A small image diffusion model, trained from scratch: 14.4M parameters, adamw at rate 0.0015.
Rows from block 6 of a small image diffusion model, named by matrix and row number. Rows with one number belong to one neuron. Each number is 500 + 40 x the weight over its row's rms, rounded and kept within 0 to 999. All counts start at 0. Numbers have three digits each.
After each neuron's rows are labels from the 100 images, of 14976 (inputs lightly noised), where the neuron reaches its highest value: "peak on" is the class under the peak. Only what is clearly more common there than usual is listed. The data: made-up ball-and-stick molecule models. In brackets: how many of the 100, against the usual share in percent.
# fc1: MLP up (model.blocks.6.mlp.fc1.weight, 1024x256), inputs 0-51
# fc2: MLP down (model.blocks.6.mlp.fc2.weight, 256x1024, transposed), outputs 0-51

fc1.716:508478543440472538535558552545506496508559499575535488505519474493455434528505492478492452504527493495495563517519514522412486511407486533484474505456505472
fc2.716:483475469499489624518537525491477445500485462529564557512513526469534539497518468506502480433519517541453489514348542495520592470516417489483536546509522479
peak on: grey ball (62 vs 4); green ball (27 vs 1.3)

fc1.437:462523616460535579481520554493525482504478465537441446523433570462496530465566593509507522489437514412505507567494507522545462472478500521459511456531495509
fc2.437:560467449478500596504503476431467554415518483497480530460456550447541472460522501525506535448529494659492487532524413514446514485475578497538538538523500436
peak on: green ball (27 vs 1.3)

fc1.321:453476484457425541558561504448537448480495489498477464482447520502502524444513433592525460458484498492484418488485507507499517476504465520513490523569445509
fc2.321:527530536512573463499549535503477510465503515467491472528492531467554514512451475509542497495527533433545544582448513530416522497456360494520473534497500519
peak on: blue ball (42 vs 2)

fc1.189:537472600485485558463498474480562530479530496437489498393534498546507464454454509533466481540483556510525505521503439495526493548472505529538505524584471451
fc2.189:455572583497485585565525438561564494532502508446557484512497509470461466494484511477501537543529584494530513464472537511567549506470495535497541501483492469
peak on: blue ball (36 vs 2)

fc1.114:524460498401538472538551466526533479524445502534504525503445562498421545504540487400525502514514471528497549542554522477468515510389630555449511531545484545
fc2.114:505544566561545525511472511466518538493474501437530569451497497537463486511524530522486492524438488567452479491472499479472532458500430485449493470570403524
peak on: white ball (30 vs 1.2)

fc1.263:520464440557499548488461454509499518499584457500507494500534579471536496502494406528501459509542514521523480477590584525512489479405479447512444544562498488
fc2.263:494561619525456516585475475467502447500501507446524458515516440453515520536485526472487529465457485463541459484406491484552448468512575470521514518483514512
peak on: blue ball (100 vs 2)

fc1.15:477407547482468425508480490486492467453460525514474487498525539486420478527472515455485514427442466473469490476556563558526537528485523524558465602581507478
fc2.15:479463585534574481488499508510468488486485494468532514458435503466478658491518572576448467508598474390552459529443485548445472489539386511529545511458557500
peak on: purple ball (34 vs 1.1)

fc1.593:470476520442454474476553495510515527445414575419464581492433530489535509513409496465521559578547458502520567566580529505519501435449481396464495467506494594
fc2.593:526484471563511444476510522467442529479501483452467541562496455468464526543455488457518479486436421506499453517558464508528459519446526424481476434516472553
peak on: blue ball (37 vs 2)

fc1.175:425525557515521539473481524496536489472532521524481458466500495502497513549495541536548539516466486511434503466513486529563499539533476484504466491526594488
fc2.175:543448562442508561547531435465436432476516528524482500539496473423496538517523502565491548445520517465417491507498469454502443454542576522541444501453473482
peak on: grey ball (44 vs 4)

fc1.116:445457481507419527503535534515403532521585543553529502491399488481482486478534536407447536434477526497485509502553494501541467457520532548513519488559488477
fc2.116:502491497499486523473506448451443505495484499517487504459522538538540540485479598480505475466536539494480527476534498484559485459513458530469526523450484520
peak on: green ball (51 vs 1.3)

fc1.750:493500452461486506449515457486553537483513485455518489505459517520488512538500392468463481458506521445526508479513516505487481522572405561496518568571521478
fc2.750:504541477496465534499507519500568486480540447514554523569466565465514508450475402449426495554509451637469496469456503460494466505588600525483490479517502535
peak on: red ball (31 vs 1.8)

fc1.69:482496492523530504480550499515454557524463478558536473543434445547517424491514568462450504381521544400541473497538479524490526571482498506517501543558530468
fc2.69:553484528560436569504510431468528490544551521509584494503512422508488463494538444478501611478546485445512495499464579546492478528539539501479517533523499472
peak on: red ball (91 vs 1.8)

fc1.188:495544491480490461459439475495511509485453512524486482515547557478513520564442486473486522486538388536532467519555565486522540469428573496500517506456519530
fc2.188:492551484508481498486446544494575557510485467499494476529521565544447500514451474468458497480491464503514466454482489478538451538500481492505468444449511563
peak on: blue ball (30 vs 2)

fc1.507:498510416447440510401578527542583496465523473468523469508473456531551503537496462471515516516446494455571472440510537491475498447491488520522481537612552441
fc2.507:505506386431527499508529530479498515545516516532552468504456530511480445521459455489490579501503515519456527501567522494503613473523660493536504502520476503
peak on: purple ball (65 vs 1.1)

fc1.725:492473479429442501501553530517518465483470538493514520506500458516489438520462406501535509493488527345550522524577509469506515523514342483558488553563495463
fc2.725:473537509502498445506498452494468502476489455464543477530523459496493524450561415430478440500427527417501552471375476491508582563434395534517531524549504523
peak on: grey ball (45 vs 4); blue ball (30 vs 2)

fc1.310:440457463505631537485497477542504542473548509561490538491518532511492481538490369505534510556505449532557509469529562531544500570496474444476491570428514532
fc2.310:491565473540373523463501461480487513564483512491498569524556483476478499493520449477521478508528505441541467478480458475526408480483545463491574456563498514
peak on: purple ball (26 vs 1.1)

fc1.622:606486551451506469450517494475534477505518542497460535463470542492478479530470559473455494495505536526482568622530484485554436492434516432529480508555487542
fc2.622:444556469502427476490490471505532471456488536537415565546527518475497473491489590477517519501521488456524363502465519502584562480460498392460535410478452455
peak on: blue ball (28 vs 2)

fc1.530:527466557490446503431445515461512527520480500441518497494526485505561464524502453512488521496492536606548528498503535520505473487501499485586515577550514485
fc2.530:500538636460476471427513423477529510537541505528496506452541551516484430476485440473542468508575511523641556496574478522475505513439552513492523532517507495
peak on: yellow ball (33 vs 1.6)

fc1.344:526541417577510552542504523491497525433551488489473514582486491507490531528540376479564528485570441482509530479513542443491517488486503534463424469470552466
fc2.344:507515357519518491478468508502495487492455476508488509503522471489533561506475456488521465483469440568514507523471500496480335517540638488472497534443540526
peak on: yellow ball (29 vs 1.6)

fc1.595:514447483440511450560499536498572447519455460503464545487503526465448456518576453498518548504451527582552556558583503515509492517493535479511509533527470504
fc2.595:494458532481533492496460468500494539495457531446492497480532510523508409479482384500529547528612541381488492506537583506409589474528522493521432543463480505
peak on: green ball (31 vs 1.3)

fc1.181:523553506520529455535511537445580453462435525474516513532542465495495446454492496563478540457487479518489462570553484535503512519511486552467561455538441507
fc2.181:524483468554511491476453520538529449472529410483525417503555495562438489525510522542552505471511537459530537446503435494511499454495479557442490474541517496
peak on: red ball (47 vs 1.8)

fc1.59:496511521527474473498516513514505486534448446477593501544430523476547402504523421527542550500456455515512506544539515503449502483543429445479504544525469512
fc2.59:543549619463442481487437487438518476453471539444596514549500513532526552477476493420559461570508475458532492529331467510537437483387435461495499491471521529
peak on: yellow ball (29 vs 1.6)

fc1.516:476471544393519545529502474529533499488447430529483517467533558445495492474496457526483480533538461504432483537533467515502526507481534605430512474520542480
fc2.516:510565514468498535516471495500475527480496515577508407507505489551473524467553455464493493516447455473474489472477521474500435492476445545506529509488388543
peak on: green ball (43 vs 1.3)

fc1.603:538437508481429556526462520504566531473528470536537575482479469457450470510470479497490456493509484543548506510510563515548533487491495478487517542544509462
fc2.603:494527487526395551523535471498510458551440498526478517455511585553464453475494494535457516532533520604550504492616499479526520510467574564507489490604496458
peak on: green ball (93 vs 1.3)

fc1.360:490470551512543508481549495542484483549508469544532560482460533487492564483522481477506476463586585603495490487506484476411504522470594485510512498477492475
fc2.360:445570541543530400489522532478533545451423483529459556488471461509555517556507465422513476503538518551587514501501535511513583526422424455461517492543478481
peak on: grey ball (43 vs 4); white ball (32 vs 1.2)

fc1.241:544510367493476488489518501540568492479462558502510486500504460493472490515528413471463501440511479493491565477577506531523419546508425527494478491567523476
fc2.241:517480558531482545490490440450457528530529490489491518495508485531524493506485553417508494485471520357497502479431520531609462524438435512470442520487514582
peak on: green ball (28 vs 1.3)

fc1.99:520478407400558470508533496528495474471486568476498560522467563434507536549396539386487496487505360503438502536539482472484532464449526523483480550441476518
fc2.99:462518454560482485456497460522522521531495490523541509548496538550475600439472455397523494513478424473466536497519490500469475575436494470535445520487483526
peak on: blue ball (99 vs 2)

fc1.640:583474592474406483484469538437400497498466481500478512572505559499495514461588590489430519526503514505519484528573515491402424525420514504489502555472498471
fc2.640:525492497470560487497472506504498529485484486455452489472504507557467463511506529512507469548428478372522466465575487550499512501458537505477480462387504531
peak on: yellow ball (31 vs 1.6)

fc1.61:493530557486522517495488444492476549502534501507518444487560460514451423498517498476529526545505424474576457500553502529501505470501457496496554558580518487
fc2.61:503516506512469494437538489480484440467473509524454482479536504548562470487538405509516490521540475441427524498432484462522517497469368447532480477517488488
peak on: green ball (27 vs 1.3)

fc1.545:436527489544528491479510489496463495517482453458452518460497537580500563427556613543488468518487537370510524468575486540553525539541548455526505493505518501
fc2.545:544480488449526579496497519446447497466528472490444521493472508527538473517427530460503536436471513650553507484571511565491513446519491469461454503493494505
peak on: white ball (98 vs 1.2)

fc1.611:526532472488500463497463536510539519550540532561453500468469403490487485482442594545501533457527558558500486527484528511438487504434589443462570419450458493
fc2.611:470442451516491420454473527496486464479454500513531497555543486519474505489450511543482487460555558476507477510443522468505499468481480458492499501464519475
peak on: purple ball (46 vs 1.1)

fc1.309:512482482487518528492571499523549449448518559422419506532465496512574524512404522495516523509497476529532483473485509478522547506543476581496524524485470522
fc2.309:524447449462455493480489522478477491508465462476423574496494450512529546495505546487461490454446423445510472486474477495535496489459521563507495393561491459
peak on: purple ball (70 vs 1.1)

fc1.378:497523478460480544495561460523570514479486534463475463502458505466539486483518540449459479504465464463540539558569494483582487505532507522505483600560530465
fc2.378:532512366482489507509451518505590461524548473504500446522469463479482512520506518493482522509597499532537529472456540473575550530471476527530473528579491457
peak on: blue ball (29 vs 2)

fc1.761:581522470514476505469515503494517488465506459446481496477482542511499423442553516520491513481474485544406523566533518468491486502519524548482562418501419513
fc2.761:507500509522495486513570467524477472497474502467468428489571504501434445514463550556508535535571524460412570466551465552472545555539525518495483467568473473
peak on: blue ball (32 vs 2); grey ball (27 vs 4)

fc1.83:493509449509534538443473461458543496460549504489535464483485498533540475523493421543479529567528451485540494504561516496539489496467500489510448531524541473
fc2.83:566499533525438532527474458515437487467444514513516474507491486481510521509523584513530483530496505477515519504432498500448443510486563492550555539484469515
peak on: blue ball (97 vs 2)

fc1.148:511515526519466461430501499536492489464512478472519584498445547470453532468454494504481473383495433451488477524475498519524476561485607440527508485510476417
fc2.148:434490503513476456489448503513435527442470527489551480497486545493544543451500519506488476419547563534468539478488434451497577484471337471515438518496543567
peak on: blue ball (25 vs 2)

fc1.277:561446516473465538493492505496602511453423533514522495540489460521473447438575420538468493517477503504499496490470539527534449586543499504490500527500575498
fc2.277:505498500447547588503515471533562430535565450537430453480536545509541532471503517462513477549491425692459500448545444511491560535525527530492451488514485426
peak on: red ball (35 vs 1.8)

fc1.86:499479516488567436507512518510595416511478463532477498494526534515502526459552513498474515491482473536494513515513511571478442455467538531522547529549489512
fc2.86:529515663526503502498470430510418479502470558487445491508514477487546503465490621486480491505418485530446476524317516543462480505473441508517581490473529524
peak on: white ball (38 vs 1.2)

fc1.4:451487550505462499466567483494546540489504521524500549535516534474512427526469527485546452532479495579496489525507540474460487524535559491494507552508532477
fc2.4:486471475475517488485486511510404447504530515497421478518486562498570485449506553619510512481538550549422484457509476484551519466482523452399474531513487503
peak on: purple ball (32 vs 1.1)

fc1.684:368493547539526514498547499432544446478488511467499415490578502511519494443537548590481416525485486497502509538545443461519496476536502419550514458507496499
fc2.684:513468539549548477455514540485535454501482448490453418502488545527460447514531608589564472500522510484487515516531449504465519472508515501546475507522533526
peak on: grey ball (43 vs 4)

fc1.332:439426487451486503505565506488527468490496495535553512498479516451530466473499487489524541535485474454539562466535483530545524515498406439473518531598471479
fc2.332:504520520531514392468514493471540491484498543457471514457499514456550568490549529463503474505624511357511502496411411482473509526413307487497511441516573512
peak on: purple ball (49 vs 1.1)

fc1.693:499464464467566464434460499506549512491544435518560457501483546426516510513417583555478460420420487587473505537564527522551458510457546499456493447559474476
fc2.693:533483597499513529516435513494487532468432524487465535504518527568538517472483622547431476517536541512457548490532498550433577472534400515555494482502450452
peak on: grey ball (85 vs 4)

fc1.658:510474554546443525490516418554576504477560555522510483445477474523549479499446472496473488478474541495523514510507463536523474526538492427572527533526447494
fc2.658:520552500523529527527469493464610481500517549559572495470476491480463483504509413478492471462522647516512504496463531426608596406605530408504476498527514472
peak on: blue ball (60 vs 2)

fc1.533:590442491418434503477493469453569501503538539456494512444478530465505504523448504510522484523498497489523552532538447457512429470498513489511514553509503511
fc2.533:491568510532533562503560527544521526508530544518492541458496493465467493538494524437523478552481472483545486522508579509575586552508467494460518493500448487
peak on: blue ball (93 vs 2)

fc1.369:509445497524441504530409498512436524545528529495503489499601524463469500579529458495510544478533455498522451478577496493525519465484495504458513491493524405
fc2.369:458548530434501516509497459549428448490542503494518448528485494504468409480526435483490455469511516515490529528499540477578408498595619477469569559459480556
peak on: yellow ball (46 vs 1.6)

fc1.260:485488477460492477453448480446580497493459518481475537469537564426467475548502547454469501541530380480582556523531523496511409495531512469452529543469546495
fc2.260:491487471534497530525511495519428529556473468516544466509480489526501488489527465487383503490457491446523497481569483496546534540491476507584483524504484462
peak on: blue ball (100 vs 2)

fc1.239:542466562447446530485525534511459498541554510497512510467462498539451442528475425496522496443446566457531551497592500452478445462510497505532487576555497471
fc2.239:507539502493543430502470494520483469523504554554531489483452497447433511502495354533476468480527508448533534494650453480522626502570538472531516493536516503
peak on: white ball (34 vs 1.2)

fc1.211:448486431538575477509449561394495477511448564482474479466517521489403478468530421453533514514502523569572550544474550506488496549397562483539506548546421501
fc2.211:579510500558453506533515541496498538533508472495452520527467533460551439567536532518492427485501470566498527516453420480512540504489486469546538490508575520
peak on: green ball (52 vs 1.3)

fc1.634:557518529469526551487426526459575500441477479468554498502540465484477540551506454558515514449463418548511502534564497481486480546491475465478556453570507500
fc2.634:502456548518538570492449500513523454550486459561620518486553507462449509522491421532561567505636461478507566475514508511483509501474571543533500469509521475
peak on: green ball (28 vs 1.3)

fc1.417:538471533445577512512503457476555460488557460600512501497433522533463562568551419474515500495582465558520502507518497488452498540424614568405516531493503494
fc2.417:528532534493476508458517509493540566497428551540554502494468431504481536496510457440475496533464515546521519485495451509522414513537447525500507551584522509
peak on: white ball (28 vs 1.2)

fc1.426:485485569519533486503514552494479535506489515519504502515441551498483491534461576446483496523506506489505524549523497523558405491505554525477530496460474514
fc2.426:512526516456587432486446508555497553487488505496478467500468448535532534489487412461480478462524558487559523462504519522493444515407502569498484494543480503
peak on: green ball (62 vs 1.3)

fc1.679:468457540458478535502478464547472529464446569528482509449518450476473474586511532449542517484504472270531547504519490496546477529461515532487484537496496470
fc2.679:534469455507502508486499433535451489433508488477569536516487491511450595458560498482546491453538525431507458502428489499528539542467383550476494520480541499
peak on: blue ball (92 vs 2)

fc1.583:564474533493472476476552534542472470476588535585464480517475486513434498512442548489514580548550495478458447479509562497492580472490488513527501452480512553
fc2.583:479472585465513508494486505556522524459521464514545532513527480489498463515543644491540545474459451597525503471489432474508476502502496497491455403419499520
peak on: purple ball (52 vs 1.1)

fc1.288:452502569502447477484452440500557518512502545523482468524495505483458527492426472541508505528479506589553551517522471526499504445460547582560449527519508531
fc2.288:551488477575460524467553491456459603496507489524617490413501505560519540514503500509504469525538462556534531565535584429511441521450647563510445538511502511
peak on: green ball (26 vs 1.3)

fc1.421:613483459451529493543464468496545477430468530496515533516512528427489496545475403447509576480495377577511465546560533471503444561462455519498553500581466479
fc2.421:492454511453521504505467531567523489550505480512515530535525518474495513560522449536535529487592481414545539457460483557519530485470529549516502474550525500
peak on: blue ball (60 vs 2)

fc1.394:479534479491475524501583499510594479479470454482521538505435581530488516452551472461471483580536390525567502480494458507538453551495553486454516593507510492
fc2.394:514488564487477552470488492455478503521523498548481523475460564477507512525502454411480550585568513615517487523562486538514417517606475461483459496454528569
peak on: blue ball (27 vs 2)

fc1.549:520487556452433473470462496467514488526533511475467498475564525497544447571462513540494493463514482548547536548510449555464477487539536493560536524572532474
fc2.549:488530481507533455449469441505488527501493483499507509496482559496460415549505399512502487467514512541533526502525583458521476479488478525511416481507490488
peak on: green ball (37 vs 1.3)

fc1.602:559501496448436519492512534467543471482444460466440525504484548507526476460473550456529526581541478541513456537572504455488477488465488499537450604541487536
fc2.602:485579527497620523500461514471530538479507595484500499501463478513449500498481495468562512585474455439524488556495555508566478480446473501506463487478472527
peak on: blue ball (52 vs 2)

fc1.734:454539462410495436530523549485521464511541538423514432474506400512589523486544510502512470491507477493553485572596499466562549466487449377563534466503504497
fc2.734:499438440531498494434575452494509428520460467493574520451520524531479489475500492507551499475471488504547516518576556546526434605519517497515595514569513510
peak on: blue ball (26 vs 2)

fc1.103:510498504500556527532437497476486525477475457471536541505473573518449527481469498479471508520505497479476534496499510589535473538438513515457531495507565418
fc2.103:491516547490489527489508498482461483528505513490553512476539558517479497548487463477508507514564441652464493537570515502509483472475572558491560518461482463
peak on: green ball (68 vs 1.3)

fc1.209:578461526428474474472449498449548551495461466524488535481575492446509438539426447485469507493511487577493503535478538485517433555420547547440530590495521484
fc2.209:428523453533392581506489522508536466501508478554570474518545496490420457494493476467495515495505487427368546510550410476511503486512516520503475477529503524
peak on: green ball (69 vs 1.3)

fc1.21:536517554507541539509417434474541528460414487487517483471534567486531489477544477535518483424468479553494491573543466501517437609509524434497470533514462534
fc2.21:513460525542468476483418478543486531487515453479493502530540510481485480502517532527570513552572514407512563428537500539438508452492528449497425528508452505
peak on: yellow ball (30 vs 1.6); green ball (26 vs 1.3)

fc1.259:523444546436473441486479538579566516478508493533478539495492467494481453461534485506544522522447550571512530511535500529463466473557548516462494510474459537
fc2.259:470456489456475511573554499544477514535542472485530527482525464517491498465512531567502545496601553633517479528446531459512493514419510468449490537495538487
peak on: grey ball (77 vs 4)

fc1.57:566490436482470506438543490489513445500527505518520526463456462462511468527473449439544499505473472308508524482553526489578486560459428525534474579616488494
fc2.57:491508539483536524524469512508481549489509537508574510515508462522460425464499433535521510537465531322501507511394504530509532510416477477488507514485516559
peak on: blue ball (77 vs 2)

fc1.125:515513566516497452505548560506415433622507497524460477483437524514494487478535536506447437521436518520441453504462495491432443471483550460551546531503455516
fc2.125:513447584460521523525521517472426435459477524490497500497444456495443492543480552523508515492513509537456469473470465505457496499489524495488535471513522500
peak on: white ball (57 vs 1.2)

fc1.281:485470568513506480517537460569474500552493510468498535467498508468462558484469464483530500539532548515507470512465546492509479537408611528509488520493511453
fc2.281:507471551577580494506492568472446525459482534517516576459491514475566610554479467550519435467566450515452507476462462464572474527404550508444484528538520468
peak on: grey ball (83 vs 4)

fc1.673:428513524488465484405412527432563457506442448482545475469532559520528532586580482524474517459478417486503527567501478519523458523500439480489545527533533440
fc2.673:528489514467487517479449445548475501500510483486546484475455499509486598510539485463458482516520534546545480488526430502500438467429449513536547506514476492
peak on: green ball (59 vs 1.3)

fc1.700:527447497451548501497495536527523516493566539503520457507461430479520414525499511550541473548492431554459375520561473523487544561556424415540523386504480485
fc2.700:498486426482531467451529489510497480531434525520603523500565476454443485469521503545494470522518500384501535546452483499425401513583436484576607498485519486
peak on: purple ball (39 vs 1.1)

fc1.470:511523511462489497500485509451524564492435482490520492456559535412440473544511447553529526535497467483478495551589508495424461485514433486480526572455491486
fc2.470:525454515463617571480467534497481466439460537510577525491487473519440478488497493570578532532513536349426538498421441518503518480447538507504504511411497466
peak on: green ball (26 vs 1.3)

fc1.227:467523424427472467459558537484476482526481535501551500528462426445494493568482496497521495466566523399548510504571533485518513526508446499530478503551468468
fc2.227:478518398486515459475478539512521472547543470518551484478503485525508445456523455483549488466433556509475557520479557448476554489496426562504450462520484543
peak on: purple ball (63 vs 1.1)

fc1.488:529541534439550484435477522496589503443503511464521480475557487486474412566442556473510520472490425525531480595596445526554498468511475450496492502518453501
fc2.488:537539581547455567488522471458525513495516484525477520512533486530516398494499588473503577477554437568568510450471492530532425497567517468562498481472449569
peak on: blue ball (93 vs 2)

fc1.590:551511470500525527519469516510549533486545586495515445557568492482608490555430479497530557454464447555503463474528500466507456485531534497465522475517487525
fc2.590:504494438507474511445458503531535526494472440545491479514540475520536475505537538560436505482565478444483499563481509459574465508504571555464541448502562511
peak on: purple ball (44 vs 1.1); blue ball (44 vs 2)

fc1.509:465468617447573499524554516498452510457482512517492492501505621520440493521528578459522548515540500413465494485531496473465486568443500537492506476464487528
fc2.509:518399600451438510503491513454495513435511541488446551496537540564459502455532590523482550481454444588514451508506510503494530503416523527553504455447537452
peak on: blue ball (56 vs 2)

fc1.1:496511504577466532523441429493498468507505512463456487479514544485555508515507459510493516506518419489500529544607457525453466485451516546508489492595503430
fc2.1:461559478518515510530509452527570520520506492522516446500481543495551458550477493467464482493489424465527520513594554498573511524618588542529525485492476497
peak on: green ball (28 vs 1.3)

fc1.121:555514486522496451520504529481503523605505483589514499560433421525511519514503550517502530506564516580488513481528540508501485560473512507507510580517514463
fc2.121:482480415473511465501463513554461449430504512575501567483471528455492478509431516536482455519446532530444458506540531544468442439477555540444507494477498395
peak on: purple ball (65 vs 1.1)

fc1.30:518416565502515480442579465554519508442579548425446497540539600453503451497519540365478576551465550530475462497511503474547556535458469539515511548536495537
fc2.30:520492597486441470518491509514512498498479500453471446506471525476523471496510580518506537566583495478552522477471414540432500478482474470526513492401538536
peak on: purple ball (32 vs 1.1); blue ball (26 vs 2)